Rows from block 3 of a small image embedding model, named by matrix and row number. Rows with one number belong to one channel. Each number is 128 + 32 x the weight over its row's rms, rounded and kept within 0 to 255. All counts start at 0.
After each channel's rows are labels from the 100 images, of 14976, where the channel reaches its highest value: "lies over" is the class under the peak. Only what is clearly more common there than usual is listed. The data: simulated stained blood smears. In brackets: how many of the 100.
# convs0: first 3x3 conv, stride 2 (model.blocks.3.convs.0.weight, 128x64x3x3, each kernel summed), inputs 0-31
# convs1: second 3x3 conv (model.blocks.3.convs.1.weight, 128x128x3x3, transposed, each kernel summed), outputs 0-25

convs0.84 [135 139 177 132  87 139  93 101 130 139 171 140  86 135 118 157 105 131 128 139  51 136 180 149 105 202  77 126 120 140  81  96]
convs1.84 [130  57 122 126  29 110 210 134 158 104 193 167 146 151 139 156 100  96  76 179  90 170  89 191 138 122]
lies over: nucleus (100)

convs0.53 [165 145 111 126 126 128 153 148 116  78 149 124 118 144 125  72 135 159 192  53 172 182 162 146 137 131 120 118 139  94 183 103]
convs1.53 [105 139 199 138  72 104 170 178 104 129 140  93 119  65 141 110  99 123 130 136  82  91 158 154 154 160]
lies over: large cell (97)

convs0.59 [178 155 110 142 155 131 123  83 249 175 139 161 161 143 119 117 118  76 115 111 100 137 113 195 187 168  81 130  84 137 121  96]
convs1.59 [ 96 109  73 103  86 168 175 123 151  90 104 159 181 114 112 130 163  80 135 173 119  95 112 181 121 151]
lies over: large cell (75); nucleus (25)

convs0.125 [194  63 169 175 170 142 123 108  90 102 128 162 118 154 111 149 133 168 102 188 113  67 145 116 154 108 108 130 169 110  89 154]
convs1.125 [ 62 142 168 153 115  87 183 115 109 125 120 108 125 101 222 122  92 255 112 118 120 109 141 135 159 140]
lies over: nucleus (96)

convs0.79 [124  61 151  71 122 135 147 173  59 133 129 106  73 187 160 116  97  89 130 136 149  94 118 108 197 124 184 159 142  85 133 138]
convs1.79 [ 91 195 168 106 131 129  78 183 102 185 129 139 121 146  85 116 110 174 117 128  75 113 120 104 149 176]
lies over: nucleus (81)

convs0.68 [190 142 128 105 137  82 112 156 115 144  67 107  56 176 155 115 121 131  92 175 152 170 113 114 157 148 132 162 135 137 188 112]
convs1.68 [144 205  97 132 136 159 158 142 100 104 126 115 119 117 136 101  83 135 116 114 122  88 179 136 141 169]
lies over: large cell (99)

convs0.92 [111  79 130 171 111 127 124 115 152 110 126 137 170 193 121 131  82 116 141  98 113 159 131 118 143 114 149  97 122 149 125 110]
convs1.92 [ 43 151 133 123 112  98 142 142  68 225 162  63 193  91 126 171  93 167 102 151 112 148 150 154 199 154]
lies over: nucleus (49); large cell (40)

convs0.45 [128 119 108 131 132 112 155  85 128 156  89 103  95 114  89 128  92  91 130 139 156 150 136 163 119 155 177 147 136 133 173 153]
convs1.45 [119 151 139 189 110 120  84 203 117 142 122 130 100 125  90 158 101 128 120 172 110  29 138 108 134 114]
lies over: nucleus (81)

convs0.91 [ 90 141 155 131 123 160 192 124 144  62 112 167 172  90 138 170 152  83 113  99  75 180 146 124 129 141 145 107 156 183 154  93]
convs1.91 [ 96 130 142  64 115 108 190 146 115 152 149 131 108 121  94  84 146  72  91 160 109 162 110 134  82 104]
lies over: nucleus (93)

convs0.60 [123 107 135 150 133 171 111 111 148 184 103 177 149 108 155 119 147 103  87 167 124 174 133 138 102 120  97  98 132 143 151 108]
convs1.60 [101 101  96 127  88 134 192 110 130 118 127 135 113 139  82  99 150 125 104 111 149 124 105 135 116 176]
lies over: nucleus (96)

convs0.64 [136 195  81  95 109  97 119 146 123 134 114 150  91 121 148 110 117  95 117  88 122 104  94 158 110 112 145  97  85 110 139 160]
convs1.64 [157 121 150  83 111 177 131 100 155 155 147 122 124 125 111 136 111 103 141 120 153 122 102  87 166 109]
lies over: large cell (66)

convs0.90 [125 117 241 120 158 141  83 140 159 106 148  73  73 143 171 119 128 179 144 154 108  78 148 147  97  96  58 123 126  86 146 143]
convs1.90 [121 140 163 112  83 171  85  99 124 100 126 116 102 149  79 103 144 124 133  83 175 136 121 137 162  97]
lies over: nucleus (85)

convs0.123 [152 129 131 203 146  96 131 134 172 113 116 152 123  92 171 154 145 162 137 151  92 125 104 112 100  95  83 185 146 118 126 142]
convs1.123 [ 80 134 131 121 196  82 115 100 124 129 122  97 164 121 180  93 109 184  82 104 119 103 138 157 125 101]
lies over: nucleus (52); large cell (48)

convs0.47 [128 144 107 148 135 238 124  81 105  84 127 152 160 122 160 168  99 102 105 120  96 149 133 128 127 153 119 161 166 116 155 130]
convs1.47 [ 97  88 117 135 121 154 127 113 141 126 168  79  93 127 107 140 118 118 123 119 144 162 127 139 133 190]
lies over: nucleus (63); large cell (37)

convs0.126 [102  86 104 131  83 162 105 113 125 113 123 106 105 128  67 158 138 169  95 143  87 119 153 127 115 104 124 110 187 138 117 138]
convs1.126 [127 150 171 102 127 119 121 143 151 182 151 128 123 109 169 153  80 229 160 144 144 102  98 192 152 129]
lies over: nucleus (100)

convs0.11 [138  87 127 134 128 140 111 127 118 159 125 139 106 129  73 163 145 169 111 121 148 121 135 233 124 130 146 131  88 131 125 105]
convs1.11 [128 140 143 191 143  75  44 186 132 106 152 137  84 144 109  85 138  81 178 175 126 121 134 149  66 122]
lies over: large cell (94)

convs0.36 [121 115 127 114 111 126 222 118 204 160 124 161 103 110 114  91 122  96 140 113 138 163  90  82 127 156  89 112 107 167 153 190]
convs1.36 [ 90  97 138 129 122  91 180 152 117 158 145 113 186 122 104 159 207  91  74 146 170 134 108 169 147 114]
lies over: nucleus (91)

convs0.32 [105  49  84 141 124  92 162 100 107  99 106 176  71  78 120 127 205 146 142 172 146  99 126 150 171 128 179 142  91 108  86 151]
convs1.32 [122 134 155 165 134 122  78 208  75 103 128 132 107 183 118  75  86 103 104 119 109 107 192  99 105 129]
lies over: large cell (54); nucleus (46)

convs0.39 [ 89 137 129 121 114 117 113 161 156 158 131 113 136 138 124 152  85 127  99 117 132  60  70 154 129 140 139 105 168 137  96  59]
convs1.39 [101  93 121 110 127  74  97 169 129  91 146 136 146 145 134 118 116 155 143 158 116 102 142 151 114 136]
lies over: nucleus (100)

convs0.108 [214 117 115 157 125 144 143 116 168 161 137 159 144 104 131 138  82 105 112  99 143 136 111 127 113 147 131 188  79 176  66 137]
convs1.108 [120 137 122 107  95 153 202 228 150 101  96 161 135 127  76 156 139  60 151 112 102 113 104 127 130 126]
lies over: nucleus (54); large cell (44)

convs0.37 [234 136 146  88 139 124 160  70  95 151 135 144 110 177 176 136 161 154 162 175 143  92 133 157 184 124 122 120 101 127  83 134]
convs1.37 [161 192 121 163 115 155 134 145 140 115 106 103 155  95 139 125 147 116 104 127  63 121 127 123 122 173]
lies over: nucleus (96)

convs0.27 [123 115 108  97 155  85 118  86 112 138 114 123  89 205  82 111 114  94 138 114  85 158 111  65 188 153 177 101 125 125 132  99]
convs1.27 [163 139  96 143 193 128 121 137 140 141 166 142 119 123 128 143 123 153 127  95 143  81 157 136 183 164]
lies over: large cell (99)

convs0.35 [118 104 197  93 112 161 113 131 177 161 170 181 129 130 100  93 194 169 151 129 139 102 122 193 141 148 138 127 173 117 143 124]
convs1.35 [ 96 112 169 130  45 135  99 127 165 149 110  44 116 169 135  57  83 162 129 164  93  78 147  55 107 168]
lies over: nucleus (100)

convs0.15 [197 116 140 139  81 185 124 149 115 199  88 134 141 164 156 148 106 136 183 164 115 145 139 156 179 108 168 159  98 130 125 141]
convs1.15 [147 175 180 150 139 178  89 133 162 112 149 139 121 116 120 145 131 118 103 114 113 107 162 113 114 180]
lies over: nucleus (86)

convs0.106 [165  69 148 164 144 140 143 175 123 123 132  95 118 153 149  93  79 124 101  97 146 158 125 101 144 104 167 158 104 137 211 130]
convs1.106 [101 111 122 158 142 123 108 131 106 103 115 147 169 143 104 148  98  80 165 102 107 147  86  88 172 155]
lies over: large cell (100)

convs0.7 [127  85 130 188 139  99 139 149 192 187 142 139 125 123 117 136 121  99 165  90 101 132 183 133 167 130 148 104 126 112 131  93]
convs1.7 [106 155 120 200  99 101 211 148 150  92 125 128 161 123 170 109 130 169 146 170 104  56 131 128 144 150]
lies over: nucleus (77)

convs0.8 [117 158 124 144 100 142 195 126 128 127 164 130 139  93 182  97 109 153 128 142 194 148 176 101 124 196 126 146 171 188 128 169]
convs1.8 [118 100 163 131  64 147 170 151  74  86  88 127 115 135 124 110 117 192 177 131 140 131 124 105 171 218]
lies over: nucleus (90)

convs0.88 [120 133 143 100 170 107 118 112 133 180 207 117 138 151 107  65 169 114 126  92 138 139 145 164 143 159 136 150 129 130 141 128]
convs1.88 [112  88 144 146  78  94 111 205 114 152 141  96 149 128  66 128 102 114 126 164 133  92 126 157 114 147]
lies over: large cell (68); nucleus (32)

convs0.63 [100 117  94 153 119  41  96 139 103 148 122 101 116 144 168 222 154 151 115 175 162 133 129  92 123  86  68 160 138 120 156 110]
convs1.63 [155 128 174 171  72  96  79 156  90 111  66  79 203  95 172  58 131 136 120 109 110 105 133  61 185 141]
lies over: large cell (54); nucleus (46)

convs0.21 [108 167 104 100 123 143 110 172 144 124 168  81  65 146 138 180 120 124 121 129 147 113 127 132 130 162 157 140 150 127 125 113]
convs1.21 [ 73 145 104 126  92 112 163 207  84 179 147 152 112 110 123 129 118 138 128 146 107 147 100 172 133  83]
lies over: large cell (100)

convs0.31 [114 126  96 148  77 112 178  97 135 143  85 131 191 134 161 223 115 103 115  89  97 122 102  77 140 141 119 113 111 147 118 184]
convs1.31 [154  96 154 102  89  99 189 150 144 181 117 133 100 114 116 147 126 132 109 172 144 128  97 162  95 120]
lies over: nucleus (93)

convs0.127 [ 68  98  88 100  88 108 138 134 171 147 100 158 157 126 108 147 126 106 108 135  84 110  63  99 142 124 138 114  90 157 117  50]
convs1.127 [164 146 140  44 100 131 158 100 127 156 173 131 167 126 148 127  83 120 137 136 150 134 167 152 158  97]
lies over: large cell (59); nucleus (41)

convs0.118 [139 121 128 137 162 176 157 117 144 148  87 108 149 126  99 111 134 101  76 132 136 128  95 195 139 116 201 167  97 123 135 187]
convs1.118 [148  63 142 138 102 117 108 120 137 102 196 108 119 161  87  98  76 122 140 163 106 153 186 106 108 174]
lies over: nucleus (79)

convs0.69 [139 115 161 169  73 107  80 134 136  80 158 130 125 138 127  83  99 176  98 124 147 162 145 150 181 135 144 142 130 153 210 144]
convs1.69 [146 127 128 174  67 180 123 178 131 110 115 104 110 135 168 132 109  79 180 142 117  52 186 113 159 176]
lies over: large cell (87)

convs0.28 [ 93 158 133 137 116  93 160 101 127  89 139 118  76 134 179 196 168  98 117 136  66 117 150  95 132 117 155 209  76 164 141 143]
convs1.28 [167 135 115 136 172 116 105 126 119 102 174 170 156 151  81 149 137 100 142  65 137 168 117 117 102 156]
lies over: nucleus (62); large cell (38)

convs0.43 [183 104 116 124 176 123  83 112 133  95  80 135 133 138  91 139 121 103 132  85 105 153  96  62 156 146 104 115 138 149 117 105]
convs1.43 [ 93 115 124 123 136 113 175 105  92 141 162  88 146 127 135 109 119 166 141  95 107  46 130 186 132 112]
lies over: large cell (72); nucleus (28)

convs0.16 [140 128 136 116 148 119 177 155 160 130 162  94 130 198 117 105 205 163 174 161 125 135 147 126 141 140 105 168  72 182 127  91]
convs1.16 [ 78 145 167 114  92 107 130 199 118  87 122 115 163 141  97 155 125  94  68 166  90 127  71 174 121 102]
lies over: nucleus (61)

convs0.86 [148 111 109 142  87  93 172 134 102  55 110 106 119 104 153  83 139  97 119 143 141 124 172 180  82 146 199 106 102  84 145 102]
convs1.86 [ 45 157 199 138  86 143  88 163  85 175 152 112  96 128 149 114  82 147 131 133 146 105  88 118 182 162]
lies over: large cell (100)

convs0.17 [116 148  94 161 148 158 140 139  99 122 112 133 122 145  86 191 134 145 175 125 106  82 136 110 157  98 127 116 118  95 130  86]
convs1.17 [ 93 126  91 138 151 128 153 136 128 158 152 141 132  98 183 133 108 231 117 184  93  96  92 169 153 186]
lies over: nucleus (98)

convs0.58 [108 136 138 177 107 114 110 140 161 143 153 172 154 105 129  80 180 118 101 114 127 114 111 220 108 124 196 149 125  80 174 168]
convs1.58 [ 97 121 184 200  63 126  92 184 158  91 126 124 108 187  95  96 133 115 158 197 103 138 163 167  84 126]
lies over: large cell (99)

convs0.93 [ 98 168 141 147 145 144 148 104 202  93  93 125  78 125 142 128 157  93 152 128 143 139 111 143 172 145 119 149 137  80  93 112]
convs1.93 [ 58 182 158  74 139 159 116 117 127 169 138 128 150 129  62 126 172  94 122 114 167 132 116 109 164 170]
lies over: nucleus (97)

convs0.71 [150 174 118 109 128  89  90 139 100 197 162 154 173 125 113 174 127  79 108 173 111 164 126 160 106 155 140 138 134 159 122 179]
convs1.71 [133 127 119  93 136 121 116 177 122  60  88 115 161 135 121 152 100 102 203 164 150 170 172  99  94 120]
lies over: nucleus (100)

convs0.46 [126 103 117  72 149 167 130 127 138 159 112 135 173  93 141 174 145 134 130 152 104 105 146 133 196 150 136 150  75 180 110 200]
convs1.46 [207 177  72 137 175 181 139 160 129  94 101 176  96 146  87 111 131 108 172 146 142  82  85 121 131 190]
lies over: nucleus (93)

convs0.76 [125  83  97 169 144 100 109 110  80  85 166 118 100 138 158 177 110 160  68 122  95 104 141 147 134  76 174 153  85 187 149 107]
convs1.76 [ 99 154 168 151 150 199 128 162  65 108 100 209  91 129 148 118 114  96 167  86 133 113 112 117 157  95]
lies over: nucleus (57); large cell (43)

convs0.54 [108 127 150  97 121 112  95 148 159 138 121 182 115 115 147 179 116 155 104 121 103 161 110 127 116 185 192 117 134 153 128 116]
convs1.54 [171 131 119 116  84 170 215 178 106  96 127  93 131 107 100 113  91 101 182  42  90 113  85 114 156 138]
lies over: large cell (94)

convs0.98 [141 196 113  81 130 126 146 107  61  91 118  85 127 156 126 115 214 118 154  98 136 113 129 100 108 183 101 110 137 147 126 124]
convs1.98 [116 120 209  86  68 120  63 174 238 139 100  29 136  77 128  96 121 142  83  96 134 129 136 113  96 118]
lies over: nucleus (100)

convs0.49 [110 130 115 160 154 132  86 152 101 117 168  98 136 133 121  90 153  83  87 116 179 116 210 168 109 146 223 161 100  99 136 118]
convs1.49 [119 146 134 238 105 153 103 198 133 121 158 129 140 142 149 149 121 119 160 108 109  91  85 158 136 116]
lies over: large cell (97)

convs0.116 [104 205 152  79 133 146 105 143 131 130  82 147 138 189 132  86 203 167 143 125 145 146 131 116  98 190 139 100 197 133 121 146]
convs1.116 [ 97 147 133  57 116  90 120 172 176 163 133 107  79 175 145 154 130 137 109  80 146 104 112 144  63 143]
lies over: nucleus (100)

convs0.101 [142 157 113 125 157  98 134  89 155 156 139 106 121 140 147  77 177 144  87 104 162 151 114  83 124 148 156 116 135 127  97 105]
convs1.101 [131 115 120 107 139  86 140 115 103  89  99 110 164 111 143 122  37 128 112  95 151 119 148 127 123  88]
lies over: large cell (99)

convs0.78 [206  87 162 105  75 131  99 160 163 137 134 170  82 141 141  71  59  99 107  96  86 160 145 167 164 164  86  99 108 168 120  59]
convs1.78 [164  91 144 136 121 205 199  97 138 118 129  80 146 128 129  68 136 153 206 117 111 118 135 144 135 104]
lies over: large cell (97)

convs0.89 [108 117 138 185 106 124 124 107 165  62 164 106 115 171 149 133 108  83 136 120 149 160 135 117 170 124 134 202 129 157  91 129]
convs1.89 [ 67 118 135 166 119 152 200 160 123  93 150 145 172  65 138 172 174 133  81  94 122 153  80 195 137 141]
lies over: nucleus (73); large cell (27)

convs0.18 [126 102 122 139 107  80 167 132  90  61 139 117 195 103 147 200 123 158  87 116 104 162 103 174 160  76 118 142 121 164 129 140]
convs1.18 [132 178  96  98 134 107 196 190 100 117 143 208 117 137 116  99  81 139 133 135  89 100 133 145 121 132]
lies over: nucleus (79)

convs0.22 [128 172 155 113 116 111 164 119 110 145  93 130 154 100 136 187  65 175 120 138 128 170 199  84 155 158  61  86 175 186 112 106]
convs1.22 [177 104 109 119 119 133 181 124 181 166 147 113 129  91 119 161 117 139 149 114 120 103 107 159 134 131]
lies over: nucleus (100)

convs0.5 [103 125 176 154 143 212 154 115 103 104 128  65 144 155 125 101 152 100 101 160 100  85 175 123  87 124 103  86 147 103 136 135]
convs1.5 [137  33 145 157 143 119 143 104 118 119 162  94 103 132  96 146 149 106 140 125 150  99 118 168 130 134]
lies over: nucleus (91)

convs0.30 [ 87  85  69 193 131 115 202 143 178 154 122 111 104 190  86  88  92 134 129 101  91 120 116 118  72 145 126 103 153 140 143 172]
convs1.30 [167 123 139 115 100  99  96 101 116 128 119 165 141 101 100 173 136 107 120 111 127 127 156 173 176 106]
lies over: large cell (92)

convs0.38 [ 94 153 100 124 124 112 164 156 165  89  85 128 108 177  78  85 163 125 134  89 156 130  98  92 153 150 143 130 195 105 119 190]
convs1.38 [116 163 166  96 130 165 125 120 202 174  76 144 182 190  88 128 188 131 117 128 132 117 106 159 139  34]
lies over: nucleus (100)

convs0.94 [147 115 182 110 109 126 171 123 201 164 160 177 112 193  95 168 157 123 128 120 126 197 144 118 117 122 116  87 129 176  59 118]
convs1.94 [127  79 136 125  52 104 180 102 164 130 143 109 150 114  93 123 183  97 113 112 152  74 100 122 118 127]
lies over: nucleus (100)

convs0.20 [149 163 187 150  92 105  86 151 134 145 146 136 151 196 162 105 102 165 119 149 155 167 158 123 115 157  83 124 116 114 132  87]
convs1.20 [115  76 102  94 117 179 167 144 136 117 136  78 103 133 165  92 120  66 120 113 114 143 127 107  97 118]
lies over: nucleus (89)

convs0.113 [124 114 155 178 129  60 140 140  86 127  99 144 107 151 106 139  99 128 140 181 159 161 147 141 136 110 126 102 100 123 166 106]
convs1.113 [161 110  89 151  97 141 152 154  80 106 206  89  96  91 121 133  81 115 130 174 113 140 154 183 148 176]
lies over: large cell (100)

convs0.9 [119 236 154 136 159 111 136 121 153 123 100 156 127 150 149  99 190 148 146 125 158 128 145 175 159  87 142  76 123  47 164 146]
convs1.9 [136 175 136 137 137 116 130 149 145 174 173  98 150 125 121  71 167 160 162 167 201 116 114 128 113  95]
lies over: nucleus (99)

convs0.0 [113 158 133 116 125 189 182  94 163 119 170 150 167 168 146 159 166 151 158  67 153 105 123 121 118 115 132 131 194 146 144 120]
convs1.0 [ 66 124 138 106 143 152 195  79 172 128  86 169 189 138 125 122 137 117 112 140 124  57  97 196 126  88]
lies over: nucleus (100)

convs0.110 [120 181  83 141 141  80  98 137 120 110 102  93  97 139 162  75 227 172 109 128 106 149 110 147  73  89 112 136  53 127 134 136]
convs1.110 [169 174 162 114  76 143  79 159 190 137 135 119 128  97 141 113 141  95 165  61 112 106  79 154 113  77]
lies over: nucleus (100)

convs0.55 [183 174 132 125 146 186 138 118 172 175  89  98 148  99 180  99  92 149 101 168 133 155  66 167 129  98  93 116 144  92 135 176]
convs1.55 [107 169 116 158 132  76 150 133 120  90 143 103 130  96 124 116 124 113  98 110 110  59 134 107 102 207]
lies over: nucleus (95)

convs0.111 [116 125 133 140 151 172 105 107 124 102 113 103  79 164 193 133 137  81 162 179 154  89  76 147 105 137 171  94 111  94 133 161]
convs1.111 [144  94 137 154  96  39  40 152 144  77 167 103 111 140 133 134 183 144 135 151 139 105 120 144 142 144]
lies over: nucleus (100)

convs0.95 [202 132  84 135 134 122 152 109  90 100 134 101 114 144 122 116  91  82 183 127 177 100 202 107 133 112 131 152 132 103  99 212]
convs1.95 [ 66 192 186 112 194  59 144 121 134 149  90 163 164 129 153 123 153 166 153 125 125  94  65 104 207 140]
lies over: large cell (94)

convs0.124 [103 116 104 130 137 123 181 144 172  92 137 130  54 139  96  95  67  87 144  81 100 120 101 120 113 137 118  81 188  96 104 121]
convs1.124 [126  76 185  77 108  89 125 116 116 133 141 191 116 122 129 105  93  64 132 167 168 148 105 157 125  97]
lies over: large cell (45)

convs0.3 [129 129 105  64 159 139 170 155 171 179 118  94 154 147 107  92  93 139 129 160  91 118  90 120 118  70 103  71 105 146 117  80]
convs1.3 [153 143 126  91  86 137 157  89 155 168 133  90 149 134 149 114 163 127 103 112 144 131 112 142 146 164]
lies over: nucleus (48)

convs0.100 [113 122 133 129 115 131 120 151 192  90 159 103 105 160 134 112 118 160  92 127 117 148  85 173 203  76 180 147 132 122 184 177]
convs1.100 [153 182  97 114 150  94 101 138  84  71 103 148 100 118 112 101  71 119 150 137 162 101 126 129 134 175]
lies over: large cell (100)

convs0.34 [ 92 122 115 120  55 111 112 144 128 136 169 116  88 138 120 164 117  88 115 148 140 108 204  87 159 136 115 100 116 127 186 128]
convs1.34 [178 114 115 131 130  94  78 118 139 127 113 188  91 104 155 131 111 103 149 178 107  82 133 100 126 101]
lies over: large cell (59); nucleus (41)

convs0.114 [ 81 123 119  98  89  75  82 156 106 148  93 138 184 126 147 111 128 131 122  79 162 133 132 113 136 133 127 133 107  99 208  89]
convs1.114 [223 125 118  94 106 106 136 164 111 125 111 130 112 162 116  82  94 173 159 154 118  75 172 112 142 129]
lies over: large cell (89)

convs0.61 [139 154 140 128 122  92 162 159 196 139 104 123 112 135 151 166 108 163 134 163 133 110 113  66 176 151 115 125 121 204 154  83]
convs1.61 [136 202 139 156 115  88  61 136 129  66 138 132 160  99 179 170 147 134 149  99 132 147 115 170 123 142]
lies over: nucleus (100)

convs0.107 [113 115 134  94 126 127 104 172 169 234 125 133  87 106 115 164 136  91  94 146 148 129 174 112 123 159 122 134 115  90 136 158]
convs1.107 [153 133 111  84  99 169 208 169 140  98  90 141 110 143 101  91 124 142 168  72 134  95 127 108 193 148]
lies over: nucleus (86)

convs0.83 [151 107 108 121 162 179 104  71 109 174 163 121 134 116 112 143 187 181 135 156 145 134  96 114 112 124  84 109 158 113 143 187]
convs1.83 [121  61 107  87 116 124  96 160 132 151 134  20 128 149  81 145  95 115 105 132 103 109  91 132  87  88]
lies over: nucleus (100)

convs0.2 [141 139 128  87 144 114  95 150 103 123 128 135  95 136 132 173 103 111 127 103 115 179  96 153 168 135 144 148 176 151 134 189]
convs1.2 [ 91 178 142 107  90 168 176 191 120 154 126 127 139  99 105 147 122  93 137  82 134 141 120 141 129 106]
lies over: large cell (99)

convs0.122 [159  95  94 147 198 104 172 185 150 130 142  77 122 103 141 131 123 122 117 133 138 106 137 134 162 168  97 150 188 190 114 137]
convs1.122 [154 101  99 139 138 124 150 151  68 104  99 144 135 101  94 145  88 144 188 109  95  73 127 108 172 172]
lies over: large cell (88)

convs0.4 [ 95 140 157 149 104 150 114 164 176 143 157 111 117 129 129 133  79  82 132 139 183 146 179  80  68 139  64 158 166 150 156 158]
convs1.4 [171 152 135  98 112 122 177 147 120 106 132 165 172 114 153 121 120 173 114 106 131  94 146 171 160 157]
lies over: large cell (90)

convs0.48 [172 126  92 156 152 142  96 117 100 111 146 137 174 139 171 170 157 152  95 206 114 121 130 157 134 138 134 159  99 122 105 229]
convs1.48 [110 154 166 136 197  89 145 124 105 101 120 100 164 128 158  99  83 183  62  99 164 129 143 153 141 129]
lies over: large cell (56); nucleus (43)

convs0.67 [146 210  90 192 111 154 165 112 186 148 119 129 195 153 140 146  79 162 115 140 126 108 107 136 131 160 176 141  87 108 136 185]
convs1.67 [142 112 137 123 130  84  61  82 132 128 110 123 167  78 135  78 142  93 114 101 118 116 116 169 104 170]
lies over: nucleus (99)

convs0.65 [117 151 117 115 123  99 112 106 115 154 145 135  91 120  94  91  79 111 128 118 124  63 156  99  96 134  86 160 145  80 120 198]
convs1.65 [151 114 124 124 117  97 113 157 116 151 125 133 172  93 155 116  67 154 154 118 147 129  96 155 175 142]
lies over: nucleus (83)

convs0.99 [102 144 107 129  91 143 145 153 119 156  93  88  83 131  97 108  64  88 107  81 114  55  75 205 138 130 123 109 136 131 102 128]
convs1.99 [137 103 137  87 130 123 121  93  79 125 160 224 127  80 130 149 117 106 139 116 131 163  84 109 170 130]
lies over: nucleus (80)

convs0.44 [115 135 169 159 144  99 126 206 129 145  81 113 127 135 173 151 126 121 175 112 127 138 130 102  95 123 174 131  79 184 150 106]
convs1.44 [ 82 127 140 153 171 109 185 127  77 126 100  55 175 114 142 117 142 133 114 124  57 104 127  80 166 138]
lies over: nucleus (98)

convs0.82 [124 130 139 120 137 120 164  74 156 112 104 132 132 206  87  88 137 150 121 161 111 190 146 126 121 113 103 132 140  85 135  75]
convs1.82 [117 127 147 101 115  92 161 110 145 162 120 118 129 139  86 118 126 129 116 152 142 112 104  98 135  50]
lies over: nucleus (100)

convs0.50 [133 139 148 157 116 147 123 128 163 191 173 124 107 118 168 197  89  78 100 158 159 176 130 187 131 122 138 164 149 142  78 161]
convs1.50 [162 125 142  98 116 156 122 104 111 100  90 114 131  99 102 101  93 128 129 123  95  95 117 152 126 172]
lies over: nucleus (97)